config.toml
arch = "dit"
model = "class-conditioned image flow-matching model"
dataset = "larger renderings of crowded toy scenes"
train_examples = 45211
image_size = 32
horizontal_flip = false
conditioning = "class"
objective = "flow_matching"
cond_dim = 128
targets = ["light from"]
num_classes = 4
cond_dropout = 0.2
logit_normal_time = false
norm = "rmsnorm"
hidden_act = "gelu_tanh"
mlp_ratio = 4
head_dim = 48
fused_qkv = false
qk_norm = false
inner_norm = false
patch_size = [4, 4]
layers = 6
width = 256
positions = "learned"
optimizer = "adamw"
learning_rate = 0.00082
beta1 = 0.9
beta2 = 0.999
eps = 1e-10
max_grad_norm = 5.0
max_steps = 16000
batch_size = 256
epochs = 90.6
lr_schedule = "linear"
final_lr_fraction = 0.01
warmup_steps = 480
weight_decay = 0.0
Rows from block 2 of a small class-conditioned image flow-matching model, named by matrix and row number. Rows with one number belong to one neuron. Each number is 128 + 24 x the weight over its row's rms, rounded and kept within 0 to 255. All counts start at 0.
After each neuron's rows are labels from the 100 images, of 14848 (inputs lightly noised), where the neuron reaches its highest value: "responds to" is what is common among them. Only what is clearly more common there than usual is listed. The data: larger renderings of crowded toy scenes.
# fc1: MLP up (model.blocks.2.mlp.fc1.weight, 1024x256), inputs 0-127
# fc2: MLP down (model.blocks.2.mlp.fc2.weight, 256x1024, transposed), outputs 0-127

fc1.328 [ 98  87 132 110 120 100 122 110 132 104 125 137 148 137 130 144 130 126 126 114 138 117 124 127 102 139  77 103 163  94 122 144 130 148 141 129 114 133  93 132  87 127 151 110 120 131 100 162 117 149 200 140  86 127 106 202 150 119 121 127 109 120  93 162 177 131 113 166 134 138 110 106 131 127 168 106 129 119  87 143 139 109 148  63 151 124 143 151 113 153 117  97 142 120  89 126 142 106 179 117 103  97  79 129 152 132 139 148  99 102 112 120 128  97 138 131 141 152 122 172 137 122 125 137  89 159  96 111]
fc2.328 [136 136 176 122 141 123 154 157 145 134 128 131  89 117 182 127 116 143 114 151 112 150 151  98  88 152 129 121 124  96  99 124 107 142 119 108 122 133 121 159 135 130 124 125 182 171 128 135 145 149 106 122 112 150 198 131 133 171 100 114 153 135 112 155 136 170 115 107 104 130 155 116 169 155  92  65 137 147 159 117 117 128 135 119 107 113 161 157  78 147 120 130 100  98 160 112 131 144 184 117 116 136  87 148  80 128 115 106 112 104 135 108 130 110 122 145 127 148 152 155 154 118 168 112 138 142 150 106]
responds to: white object

fc1.592 [140 114 147  90 127 144 117 150 127 120 133 185 135 160 122 106 117 126  88 108 151 104 126 116 128 129 144 127 102  88 147 122 117 174 116 135 136 135  93  80 127 111 121 115 121 123 132 139 178 136 114 139  68 140 108 135  82 119 151 106 112 127 130 129 126 132 140 131 161 117 127  96 127 112 100 178 138 152 133 137 148 117 123 141 154 150 164 125  95 164 107  90 129  71  65 122 112  55 103 187 118 101 126 132 154 125 155 131  47 123 128 144 139 124 160 127 126 175 132 103  98  98 123 168 113 101  97 138]
fc2.592 [157 149  81 140 141  92 131 118 102 118 159  84 120 160 110 126 173 172 145 154 153 106 151  90  94 140 100  89 102 146 136 157  93 137 126 126  95  99 142 141 105 120 112 154 151 139 137  97 125 137 131 104 170 114 153 147 104 166 141 133  94 146 184  99 151 117 122 148 110  89 143 131 117 162 160 113 118 155 101  98 122  95 143 102 140  89 165 138 165 142 153 165 120 127 123 127 161 108 127 156 107 156 116  97 111 129 107  96 139 157 155  79 127  94  86 113  66 110 129 108 114 140 141 145 144  93 135 122]
responds to: white object

fc1.513 [188 152 147 144 131 139 144 179 111 126 128 106 120 139 133 107 172 112 129  64 135 163 124 162 141 165 123 122 108 125 118 103 212 157 135 144  79 112 117 144 107 178 126 125  87 149 120 143 109 142 149 111 121 114 122  82  98 121 143 144  95  92  99 127 121 103 114  79 129 135 103 142 168 115 124 102 128  71 129 104 124 116 102 114 152 104 148  98 149 148  95 171 111 110 137 129 140 120 112 159 124 130 145 147 121 112 182 176 133 126 133  96 115 130 127 129 110 164 115 161 114 119 144 114 137 103 129 100]
fc2.513 [187 151 124 118 115 116  74 151 154 135 167 134 125 130 100 109 131 139 113 125 114 107  86 122 104  91 115 146 134 133 158 135 157 154 107 160 106 113 133 142 113 110 136 131 129 134 141 132  88 126  74 182 178  97 131 112 102 166 148 128 126 157 157 119 109 123 118 137 119 122 156 129 109 120 115 119 125 115 143 110 124 114 111 155  94  78 152 151 139 137  85 173 108 171 121 145  98 161 159 125 156 133 106 157 156  84 158 105 166 150 120 138 123 104 136 130 130 117 147 155 109 120 106 135 136  96 102  80]
responds to: its colour: red

fc1.525 [103 147 108 104 112 140 124 139 133 134 104 150 168 127 118  66 127 172  87 112 146 121 172 155 126 138 110  96 146 132 129 127  62 158 107 163 141 105 132 129 152  92 118 158 138 139 173 123 108 152 135 140  93 116 108 111 135 123 130 150 119  57 127 127 120 142 213 131 121 144 128 109 128 163 130 129 129 113  93 112 135 119 122 125 146 114 122 115 153 141 104 162 118 132 143 137 143  83 129 143 140 106 125 134 110 139  76 132 112  97 116 137 164 132 147  74 107  95 114 131  79 125 135 122 103  98 115 143]
fc2.525 [132 120 110 120 103 132 176 158 107 109 152 106 102 126 120 111  89 119 118 151 113 110  91 140 110 143 105 155 141 131 121 139  93 147 132 142 132 136 123 141  77 100 120  71  91 107 140 101 132 134 145  82 107 148 122 100 104  96 133 145  83 133  97 107 119 131 143 146 142 178 122 147 109 103 118 128 107 136 132 112 107 114 142 133 122 123 166 151 129 129 140 128 100 155 106  79 124 158 144 129 150  96 116 138 115 110  85 126 112 137  97 129 137  96 109 131  92 126 135 156 126  57  78 145 122 172 172 123]
responds to: blue object

fc1.349 [135 153 178 139 170 128 146 136 133 149 116 166 157  99 131 139 128 115 105 108 161 156 111 128 142 134 163 117 174 140 145 128 136 136 114 130 142 114 131 183 128  77 144 154 126 160  82 147 119 101  92 169 120 122 137 145 178 166 120 102 120 143 152  72 132 139 142 110 157 156  95 150  91 109 142  99 129 119 126 111 134 128  99  88 126  56 132 129 119 106  89 163 146 135  75  62 119  84 131 110  93 123 171 129 103 129 136 139  74 130 116 142 147 128 164 125 122 142  96 147 109 121 139 121 131 113 158 119]
fc2.349 [127 127 132 126 120 150 121 133 168 112 119 139 151 148  77 123 102 112 109 132 131 123 125 173  79 158  91 121 139 124 108 123  94 133  88 123 152 147 130 131 133 144  96 149 188 167 110 100 124 102 138  81 160 113  98  84 127 134 142 129  87 139 141 138 136 149 133 124 134 102 111 149 111 148 140 129 131 129  97  91 139 102 117  90 115 111 154 133 148 101 158 133 105 147 122 167 188  93  91 106 115 137 174 133 104 134 112  80 156 143 116 114 123 119 115 133 110  92 114 120 165  91 106 140 134 108  78 146]
responds to: light from behind the camera

fc1.423 [121 146 139 138 139 119 150 168 147 152 136  89  98 107  83 149 143 114 114 131  82 134  96 149 155 135 151 133 135 105 136  93 122 141 102 152 146 129 132 108 143  98 139 122 150 121 138 162 129 126 106 111 112 149 164 137 133 108  91 125  94  74 100 108 125 118  92  84 144 116 151 154 166 127 150  94 139 130  87 162  94 112 130 116 138 141 168 135 114 168 108  98 120  61 145  66 127 128 102 134 106 106 114 101 181 134 129  90 121 112 141 121 110 118  89 113 124 147 107 138 138 163 161 134 169 123 118 102]
fc2.423 [110 114 165 134 127 172  96 138 120 128 104 113 153 115 126 146 128 160 184 122 140 154 136 138 149 167 142 146 127 164 116 152 148 137 150 145 120  98 111  87 161 112 104 135 120 136 128  97 110 157 118 154 111 100 108 142  77 141 154 134 114 119 125 112  97 129 108  95 128 112  98 110 163 103 121 103 162 121 106 131 163 138 133 114 150 144 154  97  86 113 102 118 141 116 117 106  94 111 148 159 125 115 104  99 176 121  81 118  96 171  93 127 138 186 107 139 154 111 143 123 132  96 126 106  81  86 173 113]
responds to: yellow object; its colour: yellow

fc1.274 [131  94 115 111 117 114  67  89  88 123 137 141 144 119 149 145  98 195 102  95 140 113 113 156 110 152  93 110 145  95 151 168 177 159 119 128 117 138 106  92 108 113 121 124 143 148 122 131 117 157 168 139  95 127 139 151 141 141 100 121 127 151 102 139 106 159 146 132 130 192 126 119 107 130 139 161 116 110 113 144 103 142 149  89 157 105 166 122 137 160 146 134 119 106 100 134 135 145 142 138 138 113 136 152  91 154 124 157 107 125  90 102 152 108 124 109 172 157  88 158  91 133 140 114 135 141 142 107]
fc2.274 [107 144 197 134  80 135 135 123 123 103 117 133 138 127 174 150 126 105 171 137 115 120 122 125 124  96 129 148  93 126  85 168 136 135  95 106 111 143 104 101 107 105  90 151 154 126 119  81 118 116 132 115 141 148 184 156 116 157 143  99 140 122 116 156 134 141  91 129 139  96  91 114 133 174 131 201 128 141 179 111 113 127 139  79 184  76 148 135 154 131 120 157 141 118 108 154 134 159 107 118 139 149 107 131 127 125 127 150 116 115 141 140 115 105 165 144 112 138 123 106 110 143 135 122 105  89 125 129]
responds to: white object

fc1.541 [129 102 158 114 141 141 146 124 112 176 107 112 134  95 158 113 120 145 125 124 122  99 149  96 133 124 125  90 120 133 123 107 151 122 132 175 100  88  89 175 102  97 117 167 109 131 108 118 103 100 130  80 125 116 120 124  88 108 137 107 128 106 151 107 156 134 138 186 174 119 106 169 101  97 154 122 141  75 100 149 136 107 136 117 142 104 131 110 109 141 123 138 129 116 137 130 129 126 105 110  96  89  96 106 124 150 108 100 134  97 145 126 130  87 148 123 108  86 111 146 116 111 109  95 109 122  99 155]
fc2.541 [ 71 129 161 144 100 143 180 112 120 149 190 139 118 136 171 113  81 142 127 149 143 118  90 192 114 122 131 154 155  84  89 170 120 121 119 123 165  75 123 125 145 121  96 129 121 115 117 104 171  91 105 119 122 151 136 151 128 143 118 130 119 193 124 124 113 117 122 136 141 130 120 158 143 154 127 153 117 133 111 147 103 159 141 138 126 116 109 132 120  76 125 154  92  77 111 100 149 128 137 138 121 112 107 115 116 126 159 121 110 122 168 155 103 125 124 120 155 158 112 174 127  71 146 150  93 154 126 147]
responds to: blue object; its colour: blue

fc1.321 [121 133 119 122 169 135  69  91 159 120 154 203 142 103 169 138 125 127 126 107 159 149  66 123 132 159  91 130 139 100  65 133 149 129 137 124 108 125 118 184 127 117 162 127 141 121 145 102 159 157 123 101 102  99 128 145 121 128 166 108  94 139  57 141 111 145 140 150 156  73 101 131 122  90 131 142 154 115 114 141 164 129  99 117 146 120 144 124 126  97 136 117 135 131 164 168 114 119 115 121 133 108 169 121 131 107 156 109 118  98 140 111 174 152 176 142 140 101 141  99 117 132  92 131 118 126  91 140]
fc2.321 [146 120 150 107 109  91 114 124 115 128  82  59 139 105 126 178 132 129  97  99 179 149 159 114 130 139 120 130 131 114 114 137 119  91 133 135 111 141 155  95 134 109  58 126 160 137 124 121 112  89 120 129 137 121 103 127  86 174 110  93 136 138 119 134 103 131 128 114  82 132 118  99 171 158 135 140 113 156 119  96  82 131 140 119 137 158 167 123 107  83 135 123 121 157  90 163 166 116 129  74 132 129 145 126 141 161 141 116 101 134 145 105 124 127 130 120  93  84 117 100 147 129 201 124 139 114 188 151]
responds to: red object

fc1.231 [133 130 126 138  98 135 103 142  90 149 114 165  96 123 134 147 155 159 162 129 144 140 134 134 139 167  73 134 120 123 118  84 187  86 167 104 158 122 140 105 149 106 154 142  90 127  99 152 163 161 123 151 111  84 119 141 140 162 157 107 145 114  94 141 159 149 133  98 118 156 116 122 151  83 105 186 136 145 140 126 103 140 154 134  84 138 109 174 136 125 130 111 128 189 119 140 147 135 102 133 131 104 127  99 150 101 146 122 150 160  99 163 120 123 151 113 140  82 153 148 127 150 140 142 147 128 101 130]
fc2.231 [ 98 158 114 125 168 183 159 132 117 130 137 129  84 123 121 109 136 139 179 112  34 103 126  93  96 146  96 115 115 123  56 126 110 149 128  91 152 109 140 146 125  84 144 127 154 144 119  80 159 131 118 151 119 142 142 130  99 133 106 131 144 136 126 161 134 126 141 108 124 108 130 118 143 139  79 135 112 108 141 128 145 115 183 111 152 126 152 146 161 173 126 127 101  86 139 149 140 112 136 117 143 121 118 129 117 139 134 133 133 119 115 119 139 106 135 147 107 126 132 128 115 150 103 149 160 177  87 109]
responds to: its colour: red

fc1.204 [118 144  99 115  97 140 122 159 115 113 130  89 170 144 102 155 128 136 143 124  88 153 111 110 140 126 148 170 132 133 143 116 162 106 138 146 151 132 129 128 123  77 111 158 141 138  88 114 125 158 112 167 169 123 114 137 142 128 149 113 178 109 135 135 125 140 150 102 113 125 173 121 136 151  89 146 127 154 126  91 102 138 127 115 123 129 150 102 137 101 130 160 113 133 111 152 160 111  89 146  93 112 174 109 163 143 149  94 124 147 129 126  92 104  97 162  97  99 124 116 104 138 139 131 161 107  92 123]
fc2.204 [136 102  92 104 108 157 122 106 130 103 126 111 150 145 130 149 118  92 110  90 127 159 122 148  97 127 179 114 121 126 114 130 130 140 155 131 118 129 158 108 124  97 122 103 156 132 136  89 155 102 144 142 133 118 136  87  99 115 164 129 171 123 130 135 174 131 136 133 121 138 184 122 120 139 107 193 126 159 103  89 149 162 142 150 126 110 140 140 101  93 131 199 127 120 115 140 163 128 103  81 121 136 182 128 184 129 155 155 158 106 122 107  80 114 131 104 124 112 133 104 112 133 134 122 140  96  83 156]
responds to: its colour: red

fc1.568 [123 115  98  99 122 100 116 131 115 152 117 138 107 104 112 101 150 134 133 139 151 176 121 151 135 182 110 109 117 126 104 136 146 114 187 115 158 163 116 136 144 108 109 123 123 123 119 122 101 187 135 165 119 148 104 128 127  99 103 137  96  99 141 152 142 132 171  89 107  94 135 134  78 117 121 161 153  83 149 129  90 133 133 148 122 132 105 108 117 160 147 122 140  86 122 119 136 100 128 161 100 108 125 124 115 156 189 141 130 132 121 102  91 129 113 177 123  81 152 115 132 152 145 173 107 153 128 113]
fc2.568 [149 140  83  96 137 121 113  95 118 126 142 145 154 129 117 143 145 102 133 135 121 127 161 150 111 133 139 153 156  90 133 104 144 133 139 147 151 126 110 158  93  63 126 153 108 151 164 144 153 134 131 126 118 164 149 141 111 130 101 133 115 109 118 155 129 125 154 128 180 125 114 132 142 176 116 164  85 114 155 140 114 172 137  97 170 108 111 148 128 127 120 165 120 177  88 106 115 108 156  77  45 149 118 131  89 150 171 152 130 127 125 155 105 131 147  97 124 148 133 102 120 154  63 105 130 144 129 105]
responds to: blue object; its colour: blue

fc1.683 [130  90 166 100 114 142 119 108 128  93 131 154 146 131  92 102  53  83 154 134 141 193 130 116 155  84 139 158 127 151 148  98 122 108 119 117 183 134 112 145  82  90 117 136 111 121 101 169 143 131 152  99 100 156  93 107 144 118 152 155 107 128 148  89 133 110 104 131 150 160 142 111 142 168 138 142 114 153 138 117 145 119 136 138 125 131 105 110 147 186 169 158 107 156 147 137  96 130 156 117 114 125 110 123 157 132 112 142 147  91 103 115  94 150 157 123 132 123 119 177 121  79 138 144 168 117 110 162]
fc2.683 [139 118 161 107  67 147 138 141 140 132 112 112 158 115 115  80 146 146  99 142 122  90 143 128 135 110 140 122 143 107  99 114 150 105  99 133 119 140 161 117 117 117 117 102 187 149 136 115 120  88 167 142 146 142 126 103 123 148 153 115 108 146 158 131 167 124 116 119 143 109 104 151 112 156 126 121 119 139 125 115 174 127 114 119 132 190  92 132 154 166 123 161 179  99 161 113 149 146 140 143 151 103 139 130 121 137 134  62 167 116 149 108 137  94 147 155  86 128 117 165 141 151 111 117 105 148 135 133]
responds to: its colour: red

fc1.94 [143 149 153 139 147 137 116 101 141 135 152 127 157  79 132 145 125  83 141 126 134 130 115 132  80 176 145 146 122 135 138 122 122 139  68 107  96  86 131 139 159 145 149 128 128 155  80 132 135  91 125 143 143 118 115 104 152 111 107 169 132 151 186 163 150 130 124 130 134 137 100 134 117 123 121 128 119 130  98 154 115 112 149 100 145 131 117 151  99 157 151  99 114 140 115 143 137  64 138 136 147 134 109 150 133  92 151 117 110 175 118 131 140 114 117 126 180 123 112 109 145 117  91 101  98 142 160 147]
fc2.94 [145 153 141 161  94 132 160  81 156 118 129 134 142 102 142  74  90 123 112 161 158 110  91 125  78 101 175  75 130  97 106 129 177 116 106 126  97 122 163 134 171 120 116 120 108 117 118 125  79 144 139 110  91 152 125  84 160 125 117 127 149 152 154 127 156 129  95 138 125 136  94 103 112 179 108  90 137 122 162 118 113 102 156 152 129 132 136 110 116 155 140 104 127 131 164 134 131 130 127 119 180 124 126 149 141 143 143 133 102 119 119 129 133 116 111 167  78  67 143  97 118 122 145 125 127 152 166 137]
responds to: its colour: green

fc1.209 [124 130  84 151 137 119 159 173 144 100 113 105 121 158 140 128 168 137 155 140 153 130 187 136 172 109  75 140 171 184 124 137 131 147 103 117 112  97 112 118 133 158 143 127 170 146  97  67 152  67 147 112 165 102 155 143 142 139 121 106 142 117 118 170 130  95 130 160 139 136 171 144 114 131 145 193 139 131 117 122 157  89 110 133 108 102 115 122 148 104 143 120 100 156 108 170 174  78 118 110  87 138 138 181 154 123 146 116 120 196 132 125 139 141 168 165 115 116 130 113 151 148 123 190 139 138 144 113]
fc2.209 [123 107  88 135 117 162 142 107 105 129 134 119 123 134 160 153 150 142  95 156  88 107 124 153 101 108 144 139 121 129 122 119 113 133 105 136 111 137 137 132 123 146 143 144 165 110  90 101  96 118  97 110 138 156 113 140 104 166 113  77  63 112 132 168 156 102 119 192 148 125 100 125 116 150 115 123  95 104 130 144  78 120 115 114 165 119 153  90  90 173 115 104 100 117  85 146 146 163 139 157 117 150 129 133 149 124 136 158 139 139 139 169  80 120 134 180 145  92 135 133  83 116 147 118 144 152  98 146]
responds to: its colour: red

fc1.744 [103 149 129 127 128 136 122 124 122  99 137 118 160 141 140 150 160  98 115 145 138 138  92 163 162 123 160 107 184  79 108 108 150 132 115 173 141 100 132 151 127  93 105 149 170 149 111 194 133 115 138 157 187 121 127 131 117 135 119 136 129  82 142  92 147 103 139 116 137  91 119 107 118  98 146 107 139 125 106 142 108 153 122 123 142  85 110 133 145 131 155 112 164 130 108 129 130 103 158 176 109 119  83 143 151 149 104  68 141 106 128 136 140 109 107 139 125  99 130 138 127 178 114 122 104 131 146 136]
fc2.744 [124 107 155 112 100 164 146 144  96 121 158 126 150 116 128 143  96 111 114 139 110 136 161 107 141 126 130 101 116 164 148 125 124 155 105 155 132  95 123 146 127  42 134 166 113 126 118  71 159 141 145 113 113 134 123 149 127 165 149 142 147 115 123  81 131 159 171 136 119  84 108 136 116 139 119 132 120 122 147 133 134 105 109 175  99 112 104 138 118 151 104 149 157  95 140 108 104  88 109  50 117 101 127 120 144 130  81 181 137 150 117 105 121 134  95 130 132 167 139 164 115 153 161 131 144 139 169 138]
responds to: yellow object; blue object; its colour: yellow

fc1.567 [ 93 157 125 148 123 137 127  93 114 107 104 183 169 115 152 101 104 102 118  99 143 144 132 124 151 104 158 104 133  91 142 105 127 106 129 141  92 124 125 117 127 115 104 117 123 144 118 130 161 132 111 116 132 103 129 125 123 145 104 137 149 132 159 142 169 154 134 134 142 150 130 127  93 177 172 139 110 129  80 143 136 124 133 140 153 169  80  90 123  95 153 120  90 152  98  96 137  89  96 136  97 111  86  91 112 102 128 129 130  52 101 139 137 156 172  93 174 119  92 112  85 127 144 156 125 103 134 132]
fc2.567 [131  95 132 140  95 114 112 147 123 165  99 113 130 146 143 130 119 123 143 117 151 134 130 142 138 100 102 136 108 111 134 141 112 158  96 132  97 103  66 127 167 128 159 133 123 100 135 146  86  71 104 178 109 162 158 106 119 142 122 109 133 109 114 163 153 127 122 105 137 149 136 140 137 109 103 112 132 136 153 124 107 127 113 105 131 114 110 106 109 105 146 134  99 129 124 185 131  95 113 168 153 169  89  94 144 133 101 138 119 163 145 120 172 141 143 137 119  81 132  73 113  71  98 134  92 137 143 107]
responds to: light from behind the camera

fc1.638 [117  84 108  90 170 114  99 127 117 150  97  96 158  89 163 162 126  85 116 136 131 128 123 116 158 106 157 104 106  95  97  93 139  92 160 102 104 105 135 124  94 122 131 137 172 184 140 112 150 140 161 158 112 164 115 145 144 136 140 145 159 145 114 131 143 123 174 111 104 112 138 114 151 172 143 176 135 151 146 126 144 110  99 152 189 138 139 126 115 121 129 117 120 169 129 166 139 155 111 135 126 119 110 102 110 103 143 148 113 103 183 153 149 108 123  89 176 126 140 111 126 106 121 133 101 100 129 167]
fc2.638 [171 112 114 136  87 111 160 104 131 137 142 188 158 144 123 104 145 157 114 132 151  88 144 148 136 136 139 115 109 136 179 109 125 139 113 140 149 109 144 152  99 115 139 152  96  84 111 114 120 148 141 128 180  93 132 135 116 111 133 141  83  95 192 146 115 124 192 122 125 158 114 122  96 120 119  59 113 161 130 117 114 102 110 132  57 131 113 132 138 163 141 131 122 151 124 114 168 135 164 115 157 154 142 110 114  97 172 114 131 153 127 127 149 169 100  93 135 121 128 102 133  72 184 114 135 153 154 105]
responds to: blue object

fc1.528 [103 165  99 143 106  98 144 159 144 105 103 125 163 138 147 155 121 151 115  92 109 120 130  93  84 104 111 145 156 118 117 125 209 164 119 150  98 133 157 109 116 100 138 102 124 135 132 127 149 114 114 109 118 120 127 183 107 151 130 114 147 109 121 126 165 125 119 130 146  69 152 100  78 127 120 160 112 130 112 159 154 137 124 150 134  89 137 113  90 154 119 133  95 108 112 151 118  67 121 137 128 136 142 145 145 121 108 146 110 100 170  91 128 123 121 115 159 148 105 126 119 100 110 156 110 135 123 103]
fc2.528 [109 112 147 131 122 103 103  96 113 118 112 123 152 128 148 108 142  93  64 133 127  97  82 101 131 175 118 145 114 139 172 126 129  93 136 132 123 131 150 128 131 131 164 116  99 130 115 131 128 108 123 108 174 175 119 129 165 109 142 143 133 169 146 101 170 133 125 128  93 124 121 148 158 127 149 115 135 144 171 116 154 117 128 140  97 131 123 113 159 138 100 203  85 162 138 155  94 132 146 122 141 144 153 133 142 144 117  98 161 145 131 123 123 157 112  96  99 117 175 123 145 124 137 129 133 152  96 120]
responds to: its colour: red

fc1.650 [138 105 115 117 125 127 133  95 156 126 162  99 133 145 108 141  96  90  93  95  73 141 107 125 153 120 117 131 136 146 128 102 107 128  87 151 116 130 175  99 124 138 112 122 121 143  92 120 170 127 129 120 145 131 149  57 129  80 127  96 167 144  86 132 108  99 110 138 107 110 144 125 146 113 126 144 152 115 142  84  93 165 188  95 135 148  84  98 138 182 133 103 134 153 144  96 115 107 131 144 102  89  92 108  53 108 127 122 124 130 136 129 141 141 131 131 162  97 129 148 120 133 165 150 122 125 148 142]
fc2.650 [156 130 105  99 162 114 168 103 153 179 108 138 133 111  92 159 117  83 119 138 143 131 104  61 110 153 172  79 160 142 122 135  92 112 136 135 102 150 120 156 156 120  84 141 180 124 126 140  96 148 142 109  96 123 153 118 136 115 189 130 103 109 129 177 102 158 110 178 117 153 139 100 126 153 122 127 124 119 103 155 168 137 141 108 147  93 124 132 166 117 126 113 111 104  91 152 128 108 114 147  87 144 132 147  75 113 156  83 101  80 140 133 147 148 145 131 136 154 121  97  90 121 151  96 125 111 114 101]
responds to: yellow object

fc1.492 [137 165 160 117 114 157 112 130 107 127 129 164 118 121 118 133 159 170  91 120 122 154 132  95  82 135 121 113 111 140 140 123 199 104 129 124 109 135 119 129 111 128 108 138 134 125 147 121 129 108 131 141 129 133 144 119 156 153 109 121 118 163 121 109 144 126  96 151 149 113 125 123 131 104 112 131 129 151 123 102 112 117 123 132 106 154 139 160 130 161 130 151  99 133 120 103 106 107 161  95 141 130 108 116 122 152 148  84 179 123 125 151 113 185 116 132 123 170 145 139 125 152 156 122 114 142 119  26]
fc2.492 [132 110 147 123 131 160 145 143 117  70 129 116 147 136  92 152 116 149 142 128 111 145 139 148  79 122 107 135 156 149 136 106 213 114  93 120  65 108 102 121 156 124 137 155  78 159 128 156 152 126  91 100 125 114 138  91 128 120 138 103 107 139 129 117 163 131 107 107 136 179 145 156 122 119 140 147 146 173 126 149 121 129 105 142 105 171 154 136 144 144  75 112 108 112 138 145 105 127 126 139  88 113 122 122 174 153 107 127 179 116 135 117 159 181 133 149 147  98 112 155 145 104  98 109 157 118 118 109]
responds to: light from behind the camera

fc1.504 [141 106  82 119  97  86 165 148 138 117 119 110  91 110 132 133  88 110 115 129 127 150 109 130  95 100 133 118 131 112 123 107 156 145 120 102 138 118  73 116 106 110 121 113 115 112  96 144 130 159 134 121 135 125  94 129 112 133 139 164  81 155 107  91 108 141 150 113 137 121 159 144 140 126 104 138 138 126 149 133 128 117 156  91 135 114 146 139 123 113 144 102 112  93 162 167 109 143 130 129 106 159 130 111 120  61 171 161 126 118 121 116 119 126 103 145 122 152 146 136 128 154 110 112 155 135 106 111]
fc2.504 [116 128 145 117 169 119 126  94 123 114 142 160 148  88 172 146 126  94 129 130 137 158 163  94  73 118 125 152 116 129 120  98 149 114 134 138 134 153 162 144 125 123 110 100  99  95 137 153 142 102 141 160 118  79 130 119 113 133 144 160 122 142  83 137 111 119 110 165 120 172 140 116 141 114 137 112 149  85 113 154  89 133 141 113 100 119 128 139 130 155 127 156 127 100  95 118 135  94 141 175 146 167 117 128 144  78 144  90 101 152 142 128 133  75 104 137 156 124 124 163 155 173 152 132 112 156 158 100]
responds to: red object; its colour: red

fc1.10 [ 58 108 108 132 154 120 101  73 130 104 111 135 170 127 124 145 123 146  99 169 138 128 126 118 155  94 151 128 121  96 121 170  95 150 154 167  90 149 130 106 124 123 178 131 156 120 112 159  91 119 149 194 124  95 166 134 140 171 141 123 174 110 114 147 151 165 131 123 111 139 160 137 140  96 139 153 138 134 110 142 123 135 126 110 111 117 138 119 129 158 110  74 152 155 134 122  72 151 137  98 128 126 115 145 158 143 117 120 100 137 136 119 121 134 129 154 127 108 130 109 163 119 136 196 152 100 100 118]
fc2.10 [117 132 114 123 116 104 156 151 154  98 103 158 102 154 122 126  98 126 141 102 135 141 152  99 137 124  90  83 136 162 149 147 173  98 158 128 120 108 121 136 116 100  86 128 106 128 127 109 154 167 142  99 141  71 139 141 116 116 173 105 141 141 130 107 172 124 118 117 151 163 121 128 126  88 107 113 134 136 152 141 136 143 105  94 102 104  80 128 161 137 154 105 134 159 136 112 102 134 106  95 170 184 111 114 132  93 135 111 132 131 157 124 126 111 141 133 139  98 114 135 124 123 180 169 125 154 139 149]
responds to: its colour: green

fc1.410 [100 149 114 124 126 146 108 102 135 172 123 166 119 146 158 133 134 175 110  84 138 121  93 146 117 170 104 117 127 115 116 111 101 121 147 135 105 151 144 131 121 114 111 153  96 146 124 115 126 119 153 142 144 124 136 119 122 153 119 188 113 116 138 100 165 133 136 170 135 180 156 168 115 119 144 135 118 166  89 128 122 141 143 159 185 127 107 137 144 139 133 157 155 149 111 130 165 126  99 117 104 150 120 153 119 124 122 126 132 119 128 138 191 143 165 109  90 101 116  98 135 157 104 140 106 110 142 129]
fc2.410 [ 98 114 141 143 146 129 173  94 114 160 147 146  81 151 154 143 103 180 139 134 146 134 105 109 107 127 149 133 136 116 171 129 106 154 139  96 139 113 104 132 131 125 127 123 161 149 121 110  85 135 158 137  95 155 129 128 104 135 136 127 142 180 152 145 136 144 170 137 119 141 135 108 124 100 132  76 157 135 140 109 135 132 154  93 121  95  93 116 165 149 117 167 156 157 167  96  88  97 128 127 105 165 143 159 121 124  99 147 131 141 133 133  84 146 125 104 142 156 103 105 137 153 113 115 138 102 125 129]
responds to: blue object; its colour: blue

fc1.636 [118  91 152  99 145 153 151 127 130 122 164 158 107  83 115 114 160 126 108 108  99 163 165 124 120 110 146 151 144 119 114 153 112 146 147 123 120 186 108 134 112 144 112 114 116 142 127 115 127 163 167 107 125 102 108 123 151 131  92 101 142  88 167 136  92 134  99 131 139 113  94 127 141 150 133 162 100 127 133 110 113 112 163 109 156 125 152 131 138 119 136 111 111 163 141 173 155 145 146 136  74 116 124 126 124  96 142 120 111 124  92 136 147 124 168 178 137 137 134 102 118  85 135 127 124 109 134 112]
fc2.636 [142 156 106 156 172 170 112  60 118 153 113 127 132 112 158 124 135 171 150 162 137 104 135 116 153 135 118 115 123 124 152 152 158 120 100 116 155 131 130 109 127 111 119 109 121 126 123 161 130 151 171  75 115 139 135 128 148 122 134 115 114 109 136  93 104 151 140 118 102 142 142 107 113 127 116 134 151 107 159 145 132 131 149 116 118 109  99 127 137 104 109 152 147 103 133  97  99 134 131  94 109 130  88 149 131 152 125 162 141 146 119 116 116 204 144 152 169 135 128 149 128 118 121 138 131  71 139 181]
responds to: white object; its colour: white